A small image classifier, trained from scratch.
Training: muon at rate 0.0093, held-out accuracy 99%.
Rows from block 13, named by matrix and row number. Rows with one number belong to one attention dimension. Each number is 500 + 40 x the weight over its row's rms, rounded and kept within 0 to 999. All counts start at 0. Numbers have three digits each. After the name is the row's rms in percent of the matrix's.
# v: attention query, key and value (stacked) (model.blocks.13.attn.qkv.weight, 384x128, the v third), inputs 0-63
# proj: attention output (model.blocks.13.attn.proj.weight, 128x128, transposed), outputs 0-63
v.1 097:484489574546543505505517497479515498574529405528516545544511497552502553486483536543550478490460368542550506448477489496496430533448515488526620468537449462464517438475470517440469551515448551
v.2 091:467463429495489481477488516503433565511527499399489498573483537498493515510578532502538466561560565459428504456441477512496455465535494532454540554510549529513460546527492459568570517405488413
v.3 101:485542488522523433429479486460543507477479507490530559511531487490531480558542579502547454489473471487450501459418616468519492450568501571551532478500484506460441540489549531523527546463475480
v.4 103:483512519506538481521476470440497518501449509532468476473489444449543518500467509498530560483374502598437541489455547505535532510487493476442514487503523489517434487482479487434474454517433528
v.5 085:487492495521482453530631550540511568586492476507487528493524501626507488512442437516488482564519504551550556520505487485443572433495556486471540465507499483439513424495437530494524504493528495
v.6 131:438483522474513514527418525494541433454473516554519476503515539441463470568511513538531550518486552427474518474507485497532457528469453480544423520487473492517439519448471571527553528543520547
v.7 105:479461522515428510497541496483522472491440526481469495490529518526413382515470456474462440544525530469540472572422506423478587515497478530551483510493566592505495485475523555502464468473520483
v.8 096:435490449459438520456539504494560476497440519425467575488486501464503541559557438477463502494437576477504556465539614446468531484545523506544414492486542499481441554524479415528525468480512488
v.9 109:501473572538515476466496565470474507492525466485538546543436491407545578519500553530579525501502500573455520438450535554419488538526479534482611487439502495413502451535482510545439515568445493
v.10 093:526495502557506460461537482492589526522516495420454514491419454431532506493463484474437441449455547581438571505517541480484499483550479586472457509462537514510521525558509550527429553504473472
v.11 079:508523586524500476522561485524468485479465490574492515503525501585479488484505565494522494509544491467530463481577431555503458489462534447542473469542429463484462489453425463481581526518524498
v.12 085:507489573467496517470488472488535533491504578534450499496550506570482519473544538485468521485481524534483519491533476557406442606457516392477448514548428537530506558477489451486524528455523464
v.13 111:582576551498479447440438465504546482538570479416535537486455480476510496516525481468482436482540459522450458501560498482505480507507472542508503561487510466506437579496465482513511489570537525
v.14 106:587518534490527539633479501495512492447518469452514435499496514550494487483479516524534514502498498521492508449522453472530428515469492560483534473528437544552517519426475482449538481523513477
v.15 085:492487529472529526537464498509575440475485488582525438504542495449509502488447442462489482486549525459577538448501503555469523523492424469494487394548444480456511488500472532476479431522562524
v.16 101:425508462554564444443524416472475501556483534466514635465413491432488553438554502490514499519505472466533494539582513490547524552527527521505440510501573495472518533513461500484516508448510541
v.17 093:532508551463487491516439510427519480483473459451599524480505519461538432550533492542484530471535479474481467533408468523489527453601519540555455530565484511467506501476513508507519489573528446
v.18 077:501549533495502479488476447472615454499514397475479461503543498560483500549520497462484562470416441490418432535457523475424446525503510436558534507493506494497561516505473474460508564532474436
v.19 087:438461424507446444493478561543534412535497531489540528522489539496540479518537433492415446497495550499530523455440490513532571512497448522486507524487511540475505544535556516523511511465488508
v.20 123:509564464566563407457558472578504521479579527493495516549520517462492501515527598467545461497509517467400431521534529536497461442509540501542541524589518430498461448510532496475528504456466541
v.21 104:535452515500555542467390463488597447482501520530506562452485505480554551461497497434439522411397527498524529453457557534529483502440522486524475493553444498539513536422503521463504500549439510
v.22 091:539559574531496445464474466515515544458531456498546519543461503529559513451484562484515467451384523504410483483468541488460403460478590431567529479567522448519494491488490518441539513504386526
v.23 112:551465488539501481494509501457563532502537406414523520489469492438567483486464437489406451462451478492514476506452567468441530527541507540528517532551478555523499447552580508479435498554468443
v.24 099:524453519490513569552493479447482543515478457578463546444476475548503476492495437506428534445492461524540629471437497536516539499489476484448523521496463572522438540412440520441519444528542427
v.25 102:526434508524506476541453503542507531607508494550551549574420513515508505471467519537486511521513475530482561501503419615464442510514512469496529492520409516447495469463487545531494610569414467
v.26 080:467520518493415467517539499493508504443492505486573481484517508423495388503504458560465523493492511487478462530469465456455524486514523478541479511527458532500540441513568515527588468494560471
v.27 119:516558537506553478475510526507614507456563531489492554508491504428505543534489484507519518455449498524556441488454541534426526534526531539528497511532507501503525517475534477480475495498430544
v.28 107:540554577451439480487443515471584530475527541495476549478541497425506435517543537507457560499417498468483497450481506556439471514497461485518459554489472527553491525485505457531508495539538480
v.29 113:517519512482557573523503521498500499432564528576540519511585449441480493527501400457492511518570458442615520493501472542448487537480511442399529461551485438496529517493414453545531502540543518
v.30 097:537549485450536538533497499432573417461562473537471454490495502441523526558537492498532479470545477517473480435433543499498540496456433453435492602399542455505456527462485473513442453522500454
v.31 091:420500550471527498416490515470451539514518538513509560421579421492530501524604461491495499549510524573468533465468478532411483510497509439471436507503474463519515588454463460561573515483524441
v.32 100:510506478541482439564527473600486544499524593512491495500410585575460443483521503503472404520514479520505457470542498468476504599484474483519477558480534549472469449502529533428490542510488472
v.33 092:487533437510559543388520525521505499522525506486492594494474491471532589534512517465484504446445527541485493442491523509543486474411536548482512500460522443479479521443452482454513508522433520
v.34 087:510508485529424557505538520516434498508489458531430486461526492624449510462509570489500493553514515527514539441464513479563451481504463523471585481470474525541485515489538448454475517431482444
v.35 106:550527513410539505496478520502479561482513558437508483506477517527518490475538501474542544466504520533498529517527439562457511520417565477481423533480575479531479534492470474493519501521454503
v.36 132:560575488453550504560454497497523498431475515583446402492552495562464439510555447459465508486463497435534493518443480465473484490465463461501442556488458470526542516472473485496561497499541474
v.37 097:516454524568479475479545444462542507556503477474506507493450556571491453540514481634425455533478465502456466495489543460512504495574517518487534534523483503462449517519482570456489510512445459
v.38 102:434441426559505518483516448483483480472483541599465455517570502496508519513529491458535496544552485441530457460542549478541526470433456464524440445432471474496516481540453493525534460474620493
v.39 104:541511535516528409474498523519488503562510448543472577547448519483490511520441517515530484530458471555505447521503574519512557520533535535565602444497464544444517467574536506510418505548486516
v.40 096:413471503538432532476505557555475543526500519413573480545469473471465506502498535569540493537484541570467549472542529491545485497530506539518516482495537485505457486506548545509488511452442540
v.41 117:490501516502460437449480520536430561539513491495511595464454515441522520474482534551527534490485504612525499528503502563479425512501519540527601560502522519485549420507579497508533521522437471
v.42 102:560547507415546500553454484470560505486544503551532506410479458459518509465498467494486513391503428490545502489482442545436513520510525509443442480548447476533547520461552436500501561557471463
v.43 100:517550497465491492498561483472505486529499474472516462505537463540529506526511576514517529492387513496524483479500477462474457540439496503513576512597525476502552459467494441417440459492432594
v.44 128:534477517432542505485546511477496528590494470448515455471473461557468480483499476458503461445537502539464517482524443465499479543443514491547501534504529534509503507499437529527448513494509516
v.45 089:490476466543513516476556534524433569498519452471497423532461458488536547514533477496568481496537596492452617460486479534433468439550493508492559507453545477463394515503429529565508477472476481
v.46 094:515507505537491470554493447499435518528469542504504526478441490482484513456411608518485478546577469522510465512587461490587470416579433568452486464443493576532594457530552503494484461496518444
v.47 084:465492566457449592463534511443498442514459425482542544456508446512455508534526479519475462537474493444528482533561491452530466488592529501500468470485487468452437608409443543488524537531471533
proj.1 092:464543471464589494527437483498451474442473499490466587452499532492499512542430476454436555459482523503479564514562454476510543566462549476461436572441463509525536494552564498495491555551564470
proj.2 088:528468527492463580484484523521517520499458457514523454488486498488520529499437499503488484435450478533502436539468471488508432510415477484507456484431466542527533504529549546485514484466469487
proj.3 094:475432520488545476576475532507504485519493559499474555483444553567516585469416470521472450417536448467504455603458449524443467474547495512411537566504540440505520488525465551474498568511508445
proj.4 096:437442512488508489555513529503499475520486550451574571493489521502506471551549473504487508485571490542581488516499455554534466524470496472478507544539579461545510479452479512488451545554482457
proj.5 097:509582504444541464443517453433479429440527488476488441467512442462505520500510451539500569538456526388475523474509489489417526528472495500479470509468467533552492430435557446556493434486541493
proj.6 122:439484431533467504462500510499482541529420528481511483549485476572514498417508508454536423551513447531478540518541523491508526494501505447509607470578539531445523491513462457481494535472546493
proj.7 097:522567544470500450492470544518510458474497503531486480546460457499570494417546488509469579529511437441466453464554499513453544482553495506480510452452458419467455429505493461566484452466511454
proj.8 087:480523487530473438488509534444448538491530497492610462481477556533446480440446526453486459528518449462547521514365499519519449464534474524480450451572544535527508498495422536446528454443512528
proj.9 108:465502480529513523493488445512451493488382510494494529438469554485552489552464511476453495457496562476473477521487494491447529538510559441515487530495542531583506536533561521499628543483547478
proj.10 099:538488490458525484478467518402503484500512532541477473516503500495575483482495528525454573519543540461488503551468496534439540553536571468485469472574462521523510542430486476456604444483525486
proj.11 081:419472485501460533552504484547517561459521531500517498509468438524503512562532445502486528569549494555540496514509534476515523491505493586508516549405494495427435544576465547535404493542552525
proj.12 085:528510471552464573533510514553406504451414471513526545466490485419513536519417518494565493540491474546530542421497531494486415468482577521469564563519447467459539495542573495507508493454453498
proj.13 115:476500493540484540535495469466475492524535447580475438460551493513477521504480470564494568485543577502565555484507536523526519520469526484502464459524535572498532578446497529504555470496475474
proj.14 106:540461481473514494479500520501440537503479530520490503464547493529476474568532512563485469536477507613561558532537425482548482512456501542473484536454487490440547501539479559491534554528495508
proj.15 080:503533492556478515441583544494470519562477452528577499477512502476537484445523525463488439584497549462459532532523530498457487481518573484506510499514531538510475456513502525440485521538494498
proj.16 104:506501538509527577485499524487519506509508542486484488544586545554483506527482512531433493442546458460484503471450523532540527505447528475518571567487502482553441556593456489464492387499494507
proj.17 085:423561509494480496500463531524508484558477555515472386488496492553487567486498436513526481504595467517463466448534503547544506539513427484548539469470540549466473480515486493514572562519500466
proj.18 080:551435502446475502486450567553435521452476549466504561428432517481491567551514508495454537573527546531540593449544493530487466496511461435439479483528496485518443493561497425551529516545490533
proj.19 089:549536547459498485551581449452496520480532493538507414437511501523498535400456483468521483543509428460479461519500515588534477497562491474516472482543478434519491420481421512471465502477501501
proj.20 121:488425517481468539534478512503472563554516498501478474514515435425503490549434455575520564427521487514567513532507510493533497470476452482494515500463494482451419613516456437526517502548557456
proj.21 108:456494495522504479529540544469467559569534525498525500431487522504483582460448516451500462520590472556558529457450433522539493507549465486456500532601562466455476575514464488474493550521425485
proj.22 099:456467451501456512548482489480555534466478553508509560439494470509488555509445440512485556502605535561561519563430427440507537503475503486512428531520502469470453555522485452525528528517510487
proj.23 112:483588523457501502481476535478456499496500537509464464460519541488515528469509541474476520479567508485490506487494432626531516564534514495501446471511521493506534527471456363447555516493560494
proj.24 095:443570511525522512481546558525547451533514505442449502516471478491507506494540508471514422483520450543509510448488431533498495541515505546465457508561529433492542428526509513513485462466476528
proj.25 099:533555519495530568532461464461512434511477460539495434443518474475495581526478513466506530418520553513485469486517494447489516533486449515494521513479489538552539477558505524547505511569492490
proj.26 086:493537437503524466551515513504494531460408484519426432513542517505588515517546478485534566558533480483473509502588463516522533491477464594516526440524488486428547478514478451514522518486549518
proj.27 117:518478572533506510575511571531467453494502503489486483523540452466515554464493542464507498496562499487455604527477479513502549439547546489478495503559480446515358557566452521467543511515518482
proj.28 100:544519483594481462541528531544461418544440481471475445525473516497496598470445510509557500528527540608538514512471445521460487460556501592488537455537483515464510491497471515530534529471465485
proj.29 106:538516467573489501457570481531471473492507441532465486488487462504542491469578523452494455546458542426454487489545560556496514484505451595575474513545513549509497511536543538525479472434488569
proj.30 092:540476536504489456487482540537526506503493473467537534500489508499433540462533567443510508470462570469512505436475501529436469503572487457522566477571512517577477527426508547491539494549447504
proj.31 098:503510468531489430560535484585488455434464483553465455494519482494507555475486551465474499551533507476457502420515512497432446557479474567463577498505495505499497468566540554540474487508506495
proj.32 103:599494568445505539460470473468521465455506451410501448512511512441480527501452463569482561473516487513486498475457501542500520517488557536484536503444414400475526511481439483492479486485489487
proj.33 094:450543517466503438530520437441566513490570444530512464454517497525492565490456443464441512502540496468559455472439505467480597522615474469520431543571535507533466530475507487484516464523545500
proj.34 098:531411494452537471476501478519497547517524493523514504495473547474503503533452490489519439472468431604552458536454490459457468459506515525415441498405478486483588499510527541519413509473462502
proj.35 105:538505491539469481580514466534529445514509492503585447416534440496447540531487462525501521540492502465600503467503521444570498457478457535501599481598452476506480570457548580572523493539444567
proj.36 130:513428473488476456537515561510499473493479476454448561446468458502499555471533528499544480605524485538487512470551504545504462469481506590472568445483463451434482518441494499544482532480465556
proj.37 101:490570585424573554499500478532518477510500559485497510557505480504485490493464476483549516460554481493528536494521472527471517562496492390503493571470467460528527459498435401417518481528476448
proj.38 095:468522429463514508459521550480477542540520453495501581507439511482463486505534529505473396586381522456503466509486504506529478538541522482517518489536583489454511499500515435463440508471488513
proj.39 094:490522509519485494508520493487508435507457480437575470450538547476558448576491520544497507428474558449507535569505506496480520456524515455466459453561512530567492486464527524559536499524493421
proj.40 104:547523475509580475495496413474557446491478443563474464565570552504568409461459459462529495431484479510468454559466479439500497548482510451490475558464474515531587435528546503498531525519561468
proj.41 121:458553518484544456597488481546534426463479488516479446550582468519519512557476463514497585482549511559430480471500505488507574527434483509505544504436450487502472503568502536512477488524558481
proj.42 107:488480497487522516510441546512470479479549431474451476500551503493486581498513564520489485488508546485449493469505505577555486522504496615516539600484488538466480504524515574488539502520495497
proj.43 116:502446521513471528534468489462434503486488502516532567504529515468502474543480481451506520532572564560555509546579490514505524486534489491514437497495544458550456588467515450519521566472575485
proj.44 127:458539457465474537505442463447539469393532509452575522488452520516490521539506476515423584538470515435529447425562543546484516517454465572484514458474483506516525519396544545514550465563500465
proj.45 090:448529494495497541446494529497559472546483512494492507494473467452438485463462486451451465455493519515494478498432560501470450561476519464466443462478530538572504508510489490501593546504608530
proj.46 097:500444458493532523435455494461497485517524494515465465535577539571517412560556516569552452429471552534453469575488489450459497483437514507494511533462519499491520567513460494554496482469413525
proj.47 080:455484484521498426433450508561505493533522579520480568547487509595473528469501499481442519464589475520482504465472523449460538484501444447549455564470517601536491497549430490529533419525543475